A small model that predicts nearness at each pixel, trained from scratch: 8000 steps.
Rows from block 8, named by matrix and row number. Rows with one number belong to one channel. Each number is 128 + 32 x the weight over its row's rms, rounded and kept within 0 to 255. All counts start at 0. Numbers have three digits each. After the name is the row's rms in percent of the matrix's.
# convs0: first 3x3 conv (model.enc.2.2.convs.0.weight, 128x128x3x3, standardized in use), inputs 104-111, a 3x3 kernel for each
# convs1: second 3x3 conv (model.enc.2.2.convs.1.weight, 128x128x3x3, standardized in use, transposed), outputs 104-111, a 3x3 kernel for each
convs0.31 103:110084129078144117161154109132137120136119167116111116109119166139177175097108091091082076134091126140072125129133203089109173117147149097109175102142145092119126102167132126150134125156126127161165101115130107151124
convs0.32 101:081120092121103110112093177130100049166088096051078145090124090107160163103110100098106112122150132114149110142089141113124141152107097158129112086112162127128159137126156152115114106119117103120102105108116126117134
convs0.33 103:168128131118153138137137079146157166133098097131112146164098115148153100147125145107171129169111106140075117128106140103121153090118127126114104139130145090106163129150171147147153149131100120100098154121115148154135
convs0.34 097:089111095137133144091113082061084159101165136141129122144140122098084090119167156142166232138147139079166054099142159171123111123110131155128130118127121107171171117134103129117119092112087082094124162131114142175161
convs0.35 100:137130092183147140116123135144216091165134103072079153114120175155192135130163135214155132139157144150092148060084084127132165154120176118062083098107127136129176112113139087122105141119121145122093118119096124116117
convs0.36 098:106149154067133153134137081127142120154121153130173124087079150100112120123107152133168136096147184148192105138131158207188102120130122096097120137121139107096147143126144195110088137131137131151126089102130131142103
convs0.37 100:112087097110130136186110085141109128190175199141062122119125090146188199100113131137110108122105111173149141148162095114142128113121100121151139165163114097140149125127123145144112154114091127097129140128116145126103
convs0.38 094:100168134100159149115087141125163125160081131175133143180123093124170134174169127095184192162107146101118169126103101163160138130141153133077097167124122146106122130158141108124095133147134131127117111085173133151114
convs0.39 100:211131190118142119213097055069124180102127153154198172087088154162184140067102135173154085099102147205199104092115105193111122149138128155120150177135147136156143174126119074097138113081121119124155118118117110092123
convs0.40 102:138142124112151126184172168130123095136146182125168192162176136083119141135117096141081087209130092092177193150119117130141109129108111107139182144168196130164165107115126148103109087074074126104115074128106122095112
convs0.41 096:138066083118090134095106107127132129142129148102086131117098159212159110174110088173091099182126104110134101141163157153134128092121102106152129125156165144141100126172140149113133166146127149115160125153129123090093
convs0.42 106:106048203101091126131118147101077154160092100112105137046105128149124066114131123164174085149138093161118043134091123094149104177110152131160082098090101142122133103129107125157130058121117158126091126103115127119132
convs0.43 101:131115100130105144104068114081106127123152146116133110136128131117159174083074125105142132155090141162122166101099116094137174162158104130139146173164166187144112122104153147103138122122130099102138113134162132151173
convs0.44 100:164097096154090099174142136197094127155138122143129063097097157134125149142136110093086060155140113116135174119143112175109125046079136151127121113110128159124120119118111122151110096134127122119158116140154132123108
convs0.45 102:134105131144116086091089116106083148107117104169210151154108110159123080135108069116105102103173120172174094132139120171136134100132146139134131121152114072134153151122092122151118080121104116104113154133150130142167
convs0.46 100:138119057132098107085111128175176141121130140130180104157142132113148150091089168140133164096167094115136088138142132142154098092161116154166154103155102136104145149139128063117137143107125097142098143174101158141146
convs0.47 096:089095103117169104163112113084122108127109087099103086096108102116117138139147160165121145153118089155102105095080110134110153069117180138075090125125098132112096139124124121119117166102121134093121143126135136110133
convs0.48 103:144079151075066114154082096122083195150101116181157172141120102136139108084132093093087167104099089153155176163116137126117121121154147100077104197104140104128126124131108124177112101131167123098106134144126102121133
convs0.49 096:074151102098090144106128136099115174070046105103041146071094161150109135124114140128113085133097128155099154131128158153199106159109115111126119105129156103130120119138095131069111129107091150121146147160129139108083
convs0.50 100:123083104171158135130134155118154102132128142088110159093083062102071108187170121158153107172154128106156203112112149097099096222188103122108082120087098176150129134122118094111101080089136106129133097100122131131119
convs0.51 101:112129121130141125129100129111100074072109122134157102127094122195149145127166162116084098130090174148123118103137075123107182178158133156132140189125146205154136136114109154152120114091140109138144110122154106124154
convs0.52 095:197093170056137124087087097119147203122158146136134131120129075084127171096151153116175174112075110134144149124141121128122103156082123154130130109119129141092140118082093133112092160088106125132099129102111117103138
convs0.53 104:154116086093125094089156085120108107135126164121125138079101160141142116115113103170139153174144134068151172103144161210120129156148136130089100133153150148148103134139127096114128122145137134142111178154153126138128
convs0.54 102:096131147095106106112100094144145156138091128143120149093119123102102152097085181151131135147153114132105167150117161141118131108138134152121124125121130144112115084118126108076124151119131127117159143134124095128137
convs0.55 098:154183164070094115181103120141179153090139128151243117141088087118113119103105096145151144069068162121197190128149111135170134085155169138112095123208121129090050137151140136074093102170141119150123109123182190132086
convs0.56 104:066136084153128140130133113178156165145085144060050116106121151111039121092125140136133153054120108113121183118141162092098146154134176139089154111127128132134102146120193147140135142116169127171138155127146086134124
convs0.57 098:150144086248158119122168182075091105104088077112093135166097094147154131073133125050076185149105077215168104118105147103117109103126128155131103164192111153171123131122118068104143096073097116092142100113137076124110
convs0.58 097:142155127086137090123100113146143166131122113130150140107088148159070072151101093190136222112079218164121174154112155108119123098144112148128085111128095135134152134104142128148126097130148122107131087149121148111097
convs0.59 102:110150108115128174146121097091175176136152089081118201104076075096080126126103141061141198157137122093050092089140142126140121120124140117110093127117116166121079066094128114133153131087089090132134139107155116076143
convs0.60 099:143146110083112152102145138129107157123133124149114143139122113112148155106127114096186068195183111135144103153146125186121142154159127126124123138136146123118091136088114128112113121133177127136107155114117110133156
convs0.61 095:066120118125061135140132170117233116154208145161180125093092093131118172127143144136157088097245081166103140130125156132169093107126161139142090163152148134115118123142150182168125175120121147120135137138102154121136
convs0.62 105:107093121119125128134177116111108046132167159125137087122113105093077146153095133148129164073143107123146154142162150115095110156135146110145183131127116160149119112141093103099097112126131137127098095112120113118136
convs0.63 098:151136131123117152151159093184173184187135140137128132104123134166157179100150162163141073176207182131203112169116130176161160129129128137156063157115108133150120180145140150094139086144136131130137163101113137103126
convs0.64 103:154125135114098166111144149109151084094135162117120078093126070137118056082136185105216139121134064055152125160180137112126122117147143123112111144141124114110102098142130124125143099113088148100118158141118091125111
convs0.65 103:116140105147103082160149167078102113139183158142108121083132164074127137140158146109107167141226141204165177185129179147135151096149114137133167153124105132119085136119093161163096134112107093115107099113129111124077
convs0.66 105:107163121090117079169141133145033140113159150126101127112068102119114118143096232155146089115123135096140124119094094139146142175092066069114163114110141096113130150075108122117111113121143165112115134090146163112105
convs0.67 097:138112138109123143107116116213086141085107137124127089097126139188113081139136092197128137093161180094090157137107135149128098113143119109112160134119111124146119133171089099158143147140097136133104158132125116106114
convs0.68 103:091161139108115119148143129123148132165175108138122107168102092126145135110135163085148025180144058148132079152123144127115128114084160155146118128141134123156127117122106147078108089085115120143129121097094115116141
convs0.69 097:082110082089128123097102090068091103087128119129098075132145133160093129127160090079181131122081126048133183141118126065096106144114184124138135144106122124159196114176152149104112115115112120147125143124092142131150
convs0.70 102:106129127139115084136141112145123131145017073047099115157137140075135138158135095177103083185077065087133113132171124099165138147150146120162137115164143162139111133142116116099105119081095131133151151142118118098111
convs0.71 102:094200133170124145119109191125197161103096181114083142127129172102151138120101089184116215125110152089213129120104124128157114169205142098111128116141112078112109095131149124117111117119142110119099124140083124106106
convs0.72 096:118132127108089129146100132168181148095121104100106096139105113091113135138114128087145149138111100126104108152143158122113092206199165153142109128106075154126132151094121080108101097089064119105108127122116126122142
convs0.73 099:096103140081136107153087135138143122113098087175075071169126132109125123085122098152154083163112062108130088149131151124134181095077152148129152110130119123145154144160156144113147171133110130134112133150131123110124
convs0.74 096:143157069132096165171123149083134138159144142119153085131146109143137139120118123113103120114078148095129110121117141119164125124135180135148148172137099149138107125138139175112118135144127141119117146173113105125116
convs0.75 083:117118126138120128119109125113130127085070088123139144128144122116125124140141137132140094079136135131109121095085111207208149169099101153164151179146132121124115130117111154158143145128081118114120157136127109117161
convs0.76 106:131182124147128084135178138086126127135103140046137123120100168107118124112084150104132116156119144139122107135185171145132105150119099117131118094092135100152094143134155114102093084100162179158084147135142143167092
convs0.77 094:112128164086080127099122135106112179050110151137131177165135146143117113135089094158127148078137132129116091064131159120198131144124112111142140098141127094168124147137145153136100173105168140118108140122136153099118
convs0.78 098:104113141151135144186141150141195165165156187203182151144090085094142115141147177120194107151192067147208118112115128067110174137147131136127116129089081142135120119139118112144196119152168109075111112152143146112170
convs0.79 099:131121098100134114077159141198168141134151148168130178089107134169139110179165161107077135118079107224125121068118121131133132133154096152135126081093127148106106173137104162166123105119113141102156147139131148072064
convs0.80 102:106141170139096105094076084093171158122085123162069085133161165134129152161189128093128191060127156107125084152136147154104169171141111125121119098108119100113112102117112101121111141131090092132100110141133101129130
convs0.81 104:158112175139072138090117111109092098068164117170143177127159126163075128115169136162109097144064164025102075107175102139128160133152131108178126140154105152144108117140106107118169137145137122124152142135120109115146
convs0.82 096:090134120084125113118097097142102122208137087111080030142134133155169180135126101129191171119106101145101158146168164141082123127167130134145130137113101160146145111119106121098102106131087111146130118119131133128109
convs0.83 093:141145155125105138141088148120139056188111116101168102139084151112144123135076143125159111093205085145135129212126193117103142129160114109111141129091119141148139164158119156152151131156165111145112100101088144121117
convs0.84 095:154138105171106179087151087126136097203144061149156113144106122171207163122160127134174126112176124066155161109124088156142089171135104111140117132137092152085148128110185133149128093148146109138142124088095161126097
convs0.85 103:117161100196121114164121071131165149071132226152120135104087091118074099157145122190157121083123147114102171092136156160110133152069133122153118113123123154119092135133139104126113102101115123133139122123125119124129
convs0.86 108:107075132151135129186101143112078070161069080139190150114113141091127162136192140179085137090083113163111225120122101064080133134147118151162139133116123077111140136129159163141130113082082163148122145110063127108116
convs0.87 092:150166102136157126091132135125150110141096084076072086122096088162126108101107128156176072156144109145112107128064107134120124163156155135105126129121099131134128166134135156113155130079093160137154115117146132129136
convs0.88 098:163135096123164146145126112150151042150145167113115132151143143134174169155126137107161095124150197138109199144104144122140088143150070121133143128145136091154128117135165118130141097111148106091101111091130095163157
convs0.89 107:170124084134134116185084201198148160129148084099150104135119103125107090115142123139100111111206163153166107127171129096136117113172168111079101122075104121142124153140169115109173147126085130130129122127073216105119
convs0.90 098:135144148106195150124150080161105119171154131080159088099140139090135152176158174190082154099092156137114173105135132131150127124143139133175113100136060131121094144139116120161141131113139106136153141120085124152158
convs0.91 101:128098127164115130105105127157219109113170138180086139110162078155097170122118116122133123141157102158108151164178133147101143132121089130161125132163105138133106118157092085169114147137092100129103115123142129114121
convs0.92 101:088169090124190145122129144090109104177143099124118177167155137132135094139060121176122158141103130080162139126083178162059107174092165137130150118113123140104089075124119124142192110076128121119147121140081141103115
convs0.93 091:108152177072126134150156140174148149097128149087084093127138150122103106116111119193144120123129135116129117109150147102134109154159146145141129118098140120108129113152100160149094132147109079105106136131128109133122
convs0.94 098:116124110142073096112115092138153095086156126090139150148148121069161117118118116115077095130150089126109085175137137123125117140135125103153134123141098113125169115113126159177144076100094151105100109138136123161098
convs0.95 104:148025127113094172098110159139105155093093149106104219113137140102104132132091114148145134175136082107116131141141119119134149118117093113101150109074119160095131125086152141084116097140062113120096100102100086100120
convs0.96 103:079145133159155095151177136078103100129129194078146190136120143120098117100109132138129098127096155121114169153097105123160149161135130136094132118130155151119125109098148162131126140089127142102134133124167136113135
convs0.97 094:190134088153118069121134108096122154103148185112151136137130096158125120171129158151087193181131192174145158139153145120148125145136130130154166143136133126148157124143166090140155071159135129132108113143159115128136
convs0.98 106:117135167101160165138158147133124103090191078144204117105176085168094161145123156130133090109153091140108219111150135090135142169078129127124120108130146084157097130111166113143072152116147107109115123111116117092079
convs0.99 099:163097113157131132105098085123137111139169049128192082125118100084122101196135125046117127109140087159152117183161130144151175152165149174209114144119075146168126122143173095150119111155112113118107162138113128174143
convs0.100 106:104147147133120167196210102110106146116192107114066138147148148151139127093096100156120100149113124146125091170155092077130117127094096127164131122174156139151177118134139099137136063104148093126119114088132153159119
convs0.101 101:104080143099143116159154106076153072109177123195135140121116144138093176107175105106171177131208192120207157133143151137117123116092074130123113119133118134142152158141140147169086154159148118159114148154135138145092
convs0.102 098:145121094149253099166117125106190132140143166107149103109131192106125157108171120063118100128207147144153129102154137115129121166168178150094140110166158123100127113139100153156125123144106180147116106106166134113129
convs0.103 103:149165135134107064149110135159097116072057150163163091136161154140147133171146146124125128077096134055202079159160139120166175166119109150126143078135166139098072189120179122180172131050120066119069121152115119156117
convs0.104 105:105145092099130101181142118123152197121083108105143141128142125068105121081064109100082115107062108094163174108097151121089121160089152106147137095082132082114114090180127127112110117172159132108137113143136133139121
convs0.105 110:112171114131126152067185166171174148117121143088080131110103147131081112088199146126139104230089190105062137143149137197067111113228104095130114059160139128139143103152125078154162122114105103101155141101138161138156
convs0.106 103:123107139073094121101109136059155089123107115134141084131093122139153180128068117085103190171077075138172100114160147139129138138072137144101123147142146149118125157129140165117151133112104166122134137110150145140107
convs0.107 107:115139189144116128147140138103077133142124170145191175158114106143112142111144107122122167171046107116189193136090097087136128113153135148129161104102125130153120119192128127130124087137136105158138095114087085135079
convs0.108 096:112140112179155117109117109111081132129151175087180160125131159078103094141103141096118134082108130131070138092142138172165115172142125152171134099110153185143100115123152123119093119132099101123122120132116140166154
convs0.109 097:113065114082145161199147134114134159107145149155124105091168085136143112096097115099146130075111135110128103198181151087099118137131126167167164115098117096081115108122128087095111128108109143155134116117144149105112
convs0.110 097:106145121097117100102133097102111119139110147123130061140154123121190164133120093160104112094112109098133165130141168132134083180149145125122117133118128154120128104141154068103117107105102146150123140106133120117104
convs0.111 101:098182151171067185147092126156103089109083039142130081174134105088112175144132124177134091125147127101170166098167144131153112132138160139113135153119175206146146141135181179133143140151133145151147127195137146139162
convs0.112 107:179110074124103186152147083100111085158126121120118127123069068091110096150098099121141108132185100158080130129170112079165095114134096110121125161180058095136159123145103099160141118168115121128135120130092091133126
convs0.113 110:084168179133142166112088172175156182176136211091169126090157166139101169114101100128123118129181139163128140126177115148116135217085086128113122121145131120075126155109119136073108125159118116108058138133166175137145
convs0.114 097:142156119122141144089069079074106084126148128032028072149151131151144140085104079134132118106090123111147160109138126206151175181158100099076100152131162142112152073111117110086105121098112089105120108116135145120136
convs0.115 100:187142143173125124080105098137129172134071076155133069143139106156174138135153133146122209185123095133091079146145096165173098095109147166149146128158142118092108113130121109127135072155121142130131102131126147131129
convs0.116 101:075132102140080136140135123109114100070063131067083095143097142158153101143141100164126130119124154051194073141107106187195123114158178160097137154152148130124142097110125121133106084098121140162110162145144077118140
convs0.117 099:123154156127108134181164186110163166176156140073135108135090134156121092142106097110079158132138125160186125136146147126117142098091146128131123106141131135124130122142130154121110109099092118146112144156124131138139
convs0.118 105:039121123085092117062114093154131189122147164200134096098136143130130126105104126088137161133160132138153171101133129130165101099139117064110141116122153116123114142127093150102088163155136108133129112145119109118116
convs1.31 066:166167180169174190131167167141098125144144126131104145126093195170149146117141196127191130130126090133074171180165170129131130141141112145113127172144108129123117139121137079104129125097119134116158121106116105133133
convs1.32 107:105080103148110088125149108127146094122086099191170150139179116045101146150089058108132162181207114061101139151136140079101084131149131155119143166130109155144080114163133115116124115153175101113094144123138140154158
convs1.33 083:178189142097134167134114141125115160097125129122105099124161137126140115167147156107148163075118153107034138145148180144136132128140119143143125158137138152078106161160148144106104112084096111139157122140157114135137
convs1.34 130:144121133155141139131173159112154134146161144152156162129112122138158186221221127132127133130110159126098077134124118132097098142156149098081108088123094097152104193149152170168173180193203133141141129124117110110109
convs1.35 117:149181143128116116134138103148124172063133155035092080097105130097130076090090101094209098147106109102095145096123187115137176152148173122112111145158112115134140178199158170163185154159149119086114108112126103135143
convs1.36 069:140168170124200152094089160163119107128138103104130119133143151181111096117143098161176173145129080120124136099084118090097101095108094113120142129123168188179163142151173144178153180187195165170160149158145112108102
convs1.37 087:133133163187081076135124125123117100100127142147136132143137148064109145179109134112129155135149165077101096136110119172167135160179152115115139086127155131120131138138134144126085109124146143126118119076088130103085
convs1.38 098:131151124041127106117105149091091176124128106130138155119118117133139151130200104164060153091142080165144090107122137130144138113131099170123099133145183086145103166159147143152120116141105094120131114080100129147138
convs1.39 115:113133184116168136196077114179151081156110103175101158084140153123137169120156116167133205211115139094133129120082110103096100114113120117136191148143180199195209065083084096135113092118124187196158169156152183190186
convs1.40 130:116101125181176158100137125166187202135128150100107091132145110108068107118116199183175088164154141134147216120118135110101100112096091170123144162157173205223125105107143090110110083090088181183164204207205207195218
convs1.41 093:125109125115096059132139138139154154139174141109118140069112075145122156158112102119172107193140100126144110146115139131116116149148141137128125083084123119091132140126102096119117097146202111114124094119106118116126
convs1.42 080:174136156069113061096114099158123115144151101182122171094127108170124078134122104150141141138160110192153089125082096108150130131138115163126137163158143111139089121102106084094150083115130118164142147164145104113122
convs1.43 109:129100084126137128105134134120154168104123098112108123135140083164151097124105192125118123178119118176119155153179168128140117105143106113095093136136086071060068195113154118089135097125096083091092104074064108087067
convs1.44 119:088106042088115072125101072139160190133153213148138155176142144119150148148141128196148142187137149129128078164135111190136134122145160131109096145103111131146090154136145124111090107158123141126141108120104122135162
convs1.45 109:135135167127122092123088107139141125113116092111113092122101099162129151130145108106121143141119161116091127123152134156146152119132117112128118139114117101122138193174142141121133175139136105124086107098083085064069
convs1.46 111:133092128132127128121123119128153192091136152074069135162123142094105159109180157103103170141197144147087099122114100104127121125138151145133107138124108095137135118140165178206176150157169136161153120148149134138114
convs1.47 096:192116139158111110091129086160115124161089086116106068152108148126082191159062110185153107120117134089102117156157172098142117134138131146135153092098116090096107151161142131128089089115124108133098126126097108089062
convs1.48 078:157174165154089106128160148201178185173133094135130133116073155167162152126134105179170148099105180103107152153169127125140110107141145146150121152119113169153127174181123119122094162117094155137147152151172154167170
convs1.49 084:153147127103159201124136112162164161103140122120106123153137117146178135095124154140129158090138153126158142150093111134164143105133150139114085130111123131129151139123131135135146159135141136147142177136122121121110
convs1.50 095:136217213121119138156151096161168115133128116159121100119171080130099091240189137145129098156126137090095109112103095118104132118105102142128169165151152202183151123150141119140164082079088161149139130132133116116107
convs1.51 079:156158139122141142140108147148065106132092112165131115099159179148174100174160061169113098183081136156172154151142135124129142136126133081080090158122126104109069101127128105092142080117099129114139133114109124117127
convs1.52 107:164138168133076124123169098191161136130119126097131116132138122117148070069105160104171074081146136125035151080144164100133138144174150145115096163120111104109102155125159123147161158138121143093147114142170135129141
convs1.53 079:135160153155103148151131151109143101127078119145128124135194129090122093131109208176150088116079153110112174109137118146136118132114124102128103115115134140110140219181149141147130139122129145150134144134121123090103
convs1.54 136:116114101063093127100136081131178212103151099170121088136068111161072149095097141160084157132140151040121092164170150161137128154140113121098100126099124137098128133154125081105117116144140116111113116111115139102105
convs1.55 094:131104187141072125113108084181133163171125106079149086105156107181107138145144130142184202121145134112075149121136125138133116133162152157094104119096158125170177136110134146137143144131130150148145131093103136122071
convs1.56 064:179190166141111173160126107148177186147127159162084087163139116127128136190195166171141119157144164097192155128128131118125121112122121130097130148124166187163135132136130141121164104101120147131143118120103108109108
convs1.57 141:163144121165165224175143182164101105149133122143089137111135099094120143128087072149151168109098120105109120133123121133122113118129138093112150138123138145064089086097078032081090046080109141139135171158164178174199
convs1.58 125:075127116115124122102102099098173194129166150125099080190105163098106119088147099058089112157143038096127055146142113134144146128105155091097111073134104078091149188168125176136151155144217147114145138120129150131097
convs1.59 098:171129111085123077144136162102157215129150136153180146198089118150108153107159116098140132147135078176119088086135162141126145113104132159114139115107103107092075157191161185125122157113112145151138145162133155176160
convs1.60 113:116099158104118152161145092052157157086117081136093083123116120104106144138099143184147135104098083152076152115132120174158120129130111132128094130128134101106104146132118165146155155124124109155108114113088165128121
convs1.61 069:154112167142091158083100125121193185129163181112110138167162116176109112146141175174154097108112145114107060128122111139125127134149142126152182094142150135146158175194155133173160165163107162179178190172166145144150
convs1.62 079:078094108141108087129123117056119119110142070172157144123064084192162183105190225148167157088107144073086134185202151169145121146125132117078080122085090104098122108084120080077139096095145148129110097122116141108110
convs1.63 066:155130167154165184146122117198149128171158072040127099127160157091146105145174143155162113104118134115082155104101126135118123130128095146150094141152185162167177125105124124150142114109135161149165133127133143126127
convs1.64 100:143140137152088103084145091158164118115175158147157099108134133061083108092111098109153152135145167132146083125126153134150116144139126146100102156102121169166136107133098126085122162166158112124128128126117124094098
convs1.65 090:073126163119102142144158129152131132147111178114100165185117131148147091087092142182162085162191066086119164130119115114122117084084085148152198120144180139127107087111083136134080143142119173185162162149138175169126
convs1.66 077:090121097130158122114128159103119127084089163104121106105160156088167110170118093078118144158094103130118178140106112130131136125123162088092090111113091111085128101118154102103177118124146110102106111127137156154132
convs1.67 135:141158138099084142150110202104088065136097134077099189126159172181120120082107095089167175147139080194162114082087069144104128127082111117156151155196188100133160164159169118135176102138199115129127121135134109149089
convs1.68 107:102093124091074057072064061090194179147133175182149168083092139165140187169145084120132142144162153133123130146125098177146137132133141120113109110078113092096129134131120094110109129112116125111120132135135132144122
convs1.69 060:144126156151155107102132149144110172122075116128134155146128064159155140158117096142116130152094136098072114152161170107140128137132119113118114113125114111131096137142142127113082092075083099106105092118130124113135
convs1.70 080:125124136092104071107072112119111189125105197110099171166134066172165185122117118123159166103120143126095144131152140161152127123123121113128126131103093135105081124131153115083108089103072118111080111124098103118144
convs1.71 131:109099144028121098133117072138155186125153162104167093141119173105109101066095077092138069057194064098116089139094159107101112122124098164152133133124058071082100128153143115117154097134156120093130122105126120125156
convs1.72 133:159189192119089122095085072180159136132097089121090027190153115096119159170149125160148129096104117088103116167169135107111127126140152103103124120128136194179193122138122125104101092116120122110086097086067093068039
convs1.73 091:081121100123082109126128136127166164114135111173154133103178193054110146106105111143217121179164107102107154128100113102118101111134151105100101132111151172127119129132079128126128107143163150123134174132119145132110
convs1.74 096:145152164135142131094143147144127122081136090113128113133153155101101137089105148132141145193187165120107114145166181161090097132125125140144146160133126200115106150167108126112082108126120116145132154132121123153125
convs1.75 093:141148115148187145157114118102087093136148127060041068136112093141126128136135106174124131113163130186149144130110128126180185116138140097125161160168168166120104131136135148165128125094100134117118121132140112104125
convs1.76 066:172120101155177142206147153122111192138125131138134131098171132146107061136142143119136106104110134126077184150166159145142154134158119137096059097103095119094049105105129146084104091066056094089107112116119086120106
convs1.77 136:093110169149137176118180186056119067127097090121101139137111178146128162055114106074135133080168124058130071102107080114111150135103113145111153134146146097131082103112116118155175130154185129159106148123110119129097
convs1.78 063:181157189171178122098096089141171111098182155110154151138124124073133130165079102152132162140067078128151122093122119135095125122159125166118182120137180145140143100133149146167137128156145144161166141151141150181168
convs1.79 061:125153156117095133096092096116110160122129171162105129160148079120127120189120170102133087133075189147110178124093103135113134152122134116162118154163148159199154145138162146120127071095121153137182169162167085143182
convs1.80 121:156127079136085066118108083083112081160155159115096088044085132088141122089098098062098099142112087157139140105158135134168200131126151132171159118107133087083096132133158160131147112131137109079079115086075111123130
convs1.81 073:133074151118103106136107134099110129040095201141143121153130177098107131157162155105108160138115166108113151105145138079116113094148130126177098188127091177137103140141157158132157160141150123098133152141103118145118
convs1.82 110:105118078100111097117080153172161176120142143176162137122107153094107173127079048095118125221086130064119128109132143109106114120127146130108091137126107142099114125127123119118086100162178112116123121122119139110104
convs1.83 125:056110054039091079111093101076153182109124130139142188154102155076123188151161112138116104184180084149151099110073122108099117107126116131107147112112142182136146152143084155159087168167147155150140142134134147120119
convs1.84 113:123103116124122132128134078135142119099122119159112137159129106050122135111169132125131118210115138148138135067108148085118124089107115107108114148110116086087071138082100142088117135157192105120127110148089108108114
convs1.85 102:113166157117138144148112120186145114156138166143115149119085168138115116159111114172081077128094125092184222154133138139092099130113109135154128163132155161122132096126086103110150087069128173141161150136153144139145
convs1.86 120:128110125131161091113147142098107124111135144172186161120103108151129153121126148062059087159154121098129126127134115162148123135112116077102087098117092068030025107131176121133148131140148056047057047035063079079101
convs1.87 091:087101128183133103134129193128169161102139165155199168129089140124126171183120058107125145175152105099118090157149121093100100130152141108125089162146148192166159104132139097096085107166180133144122149131109136114110
convs1.88 153:103124116066120065112084116151157142111139108083131169103129160117124134108134099114128128126126114178085100119104154094110096071103094099135106078137137082119131115097173111139147139146175089129142126104107118118136
convs1.89 077:145179149138128146094117099102158059098109123096084100064130112171167170112136094111123115141073157156106104121127101102127121112111123110153181164144170093121101174122146120136137131132141143129097156136124136145159
convs1.90 099:129140127104120123138117191149147143058049117137145130166148132114150130089072125068128172149088119114151080092143143137139123097126098079108081073097118100098107085100176107095112132144156147141147152103142137149159
convs1.91 108:144114150145149107104046093133194157175146125190145166150129087158159106113074156064153132120124085101149139133143152141132118138097136107116113128119099113109123115093142101116119170169124144144152151130148141129123
convs1.92 055:210157138146158110142144143096073100095081128109056095081147116120123152168152121109127109117105117149057120085108113119167152105136172159125140165130111161149120122148143171138133128115082163174164135136161134114160
convs1.93 111:183149135108149153105100084119112121080091071106084055183163133108099153183160116132138120166133119084100104153149165100096093137152150132135156133104109203179156133128115129111082090116148133136128120126118106134097
convs1.94 070:172111145171164138148125097149127108124090059138117112148111118146084163195174205126149148115190140138071146141149163162154119153164143148119100147157105123097136124121116136104074088067073151147152100071083110124097
convs1.95 107:118122121102128111134134140134142095125143119145108148128169177123189160087155121145148110124182085103156091106122116095135119106109097166153188190170165173142088147120137114143151151167162159137145173141144181144166
convs1.96 120:133099145123133153176083139126155213099116074169172134161111150085063105070113102172079162096155117094106146147156171069070096124135130167146119181119126207150089107107144111103138135111178120118115155178120111143133
convs1.97 114:129154154127126136119132128153148119160128181123103124109097135128088141134081185121101096134099162104098183132146136161132168161121147118151095134144058172157111135147130133129115100093121126132128147137138105119112
convs1.98 088:118125110154122159129118111097114124101130128108133111138119075092152159133084167128115128136125158149121169139110083124091100109087111118113124162173192150181155106109133149145150123147145149168152134150116164178182
convs1.99 091:128089158115116148149114162166172157220148123110130092139059063119150138155143133097131116146151147175088147128146145138150144138147137171156137145137099115127116116104122117145113129110080115109117130131109125103104
convs1.100 062:159160123147189148152100149149163116158148115135096165155196157167118154150160167144133169180123080124103078150139144152153119143120117128095089121127102111143076089085107114096121094143113104120096124140157111129151
convs1.101 112:168109125112096126085103115103098081118125126099135172104124140074130083117131108132105082037121066069128062127126106126105128138137124122139148126121127148143124076156202127151210097123154138130123145137129124135135
convs1.102 061:124170209202191154156117160156093115107083133137120162143144125115139171127155144140124112192124155086096213142164159102105106111113121131151136131140128211135132107136147100114112139125128169159137129136093115122078
convs1.103 057:163171097134133131123146117105131167096107140115133128080114110165158190128098139133112171120139133110099166139108113116120113129127124192162120156214109131162118111112106124065109108132124142130158135110143110131138
convs1.104 085:129137111111115163097075141124159121156144128183175194114130161099175103134145122118068130158132169146161138122113108169137159132137158143169093115138148096131145101094115172158152169128155097106115131094099146110111
convs1.105 063:122152191155112091114086162122170236124135185093099161114117235129130195146090039088142171089099124113119158134126160136142117124109140055168109134154113110097110123110133123110131154125125115135161130119136148154169
convs1.106 076:136142135118132175135105102132090137122122131123108111108131128150114140140111179150188143092137105096138116086107116172164151126119097083135148114113158122105116103129144111135154118135148138088133085101132115143115
convs1.107 081:169123122150137123085115080093111177066085117156145115117117160086081131189163120153170156072123160167126159085087115086088095123120115129167132143209177172207188133135133085128115115147106139172161125162132108157147
convs1.108 097:131145121101096139080111129117080110142158144089090129100100123123135090142112135128125077082090153113153127133109095144158174118131144138118119152114151220170147168146138137131155130096098179119154139106123125121136
convs1.109 168:141131082133108142126145136148148151068085107108130123104087082130139149158094149191211153196132133118128151132123144097104106086093121065079110135128123193168138163124088135081084162127162156162132132140106113102087
convs1.110 116:108083093152118087098088113139132138156138137130137133113119113102085196121097108146103122193137137111131104121158134073121129094131131144112114177101099134155092149111093145090123131119180104127091115122108145106107
convs1.111 071:115139132135140072105173177128095104099120127084112117101097195121123143097156154117196077140094115155082154101120160142115165127140173126083056117143090108094095112112136146136144168161147121100090057082103104140096
convs1.112 060:142134133180099115127174144107117113135134091147160141181168151124138136172146133184135166137103116080051158124119149141158128150137144148141122096119111117101099111065100114127072091084124150154146123132128114126132
convs1.113 048:188187179184135197190151174139087110132097072080151115131190126098157105164124155141107143161107132007076115129135098133139124146107087125124128149143145150148141087128170168131149134140108183169144147142110151120104
convs1.114 114:108185198129142148103092115155129124161119112139086090140179125226186128167135159151163143168141138109096129147160149142152143120120135152135150146149155157172158123112104105117119122114127158145128143111107104115112
convs1.115 103:133086107137115107123110063150122196127152145081093138085154130092116097086117123134179101132133074130108175083159151121140159143138133132134114150170128112198134115103119114131168133120112135130127108132115133117136
convs1.116 105:191137160128197159152110093114111064134112106110100095128170166093191081155181106163142102189176103145098077090094119143162186099151142136100155145146152136131077126156114126157149113101106144173132145151135080113142
convs1.117 095:115123142144165169123138120168183149180135127182143103160073154127070094141116115131095079180138113168128096099118134084035117111101129173188121154166113156176170169152150164133131171125174124120115146170148116125144
convs1.118 128:170159087146167071119136156131164176091159131133156166098095087133135148116159137113119074111092103158151088135121106132141130119115143112090100111111087075089082179165113162102095126159150090096064085130066076077059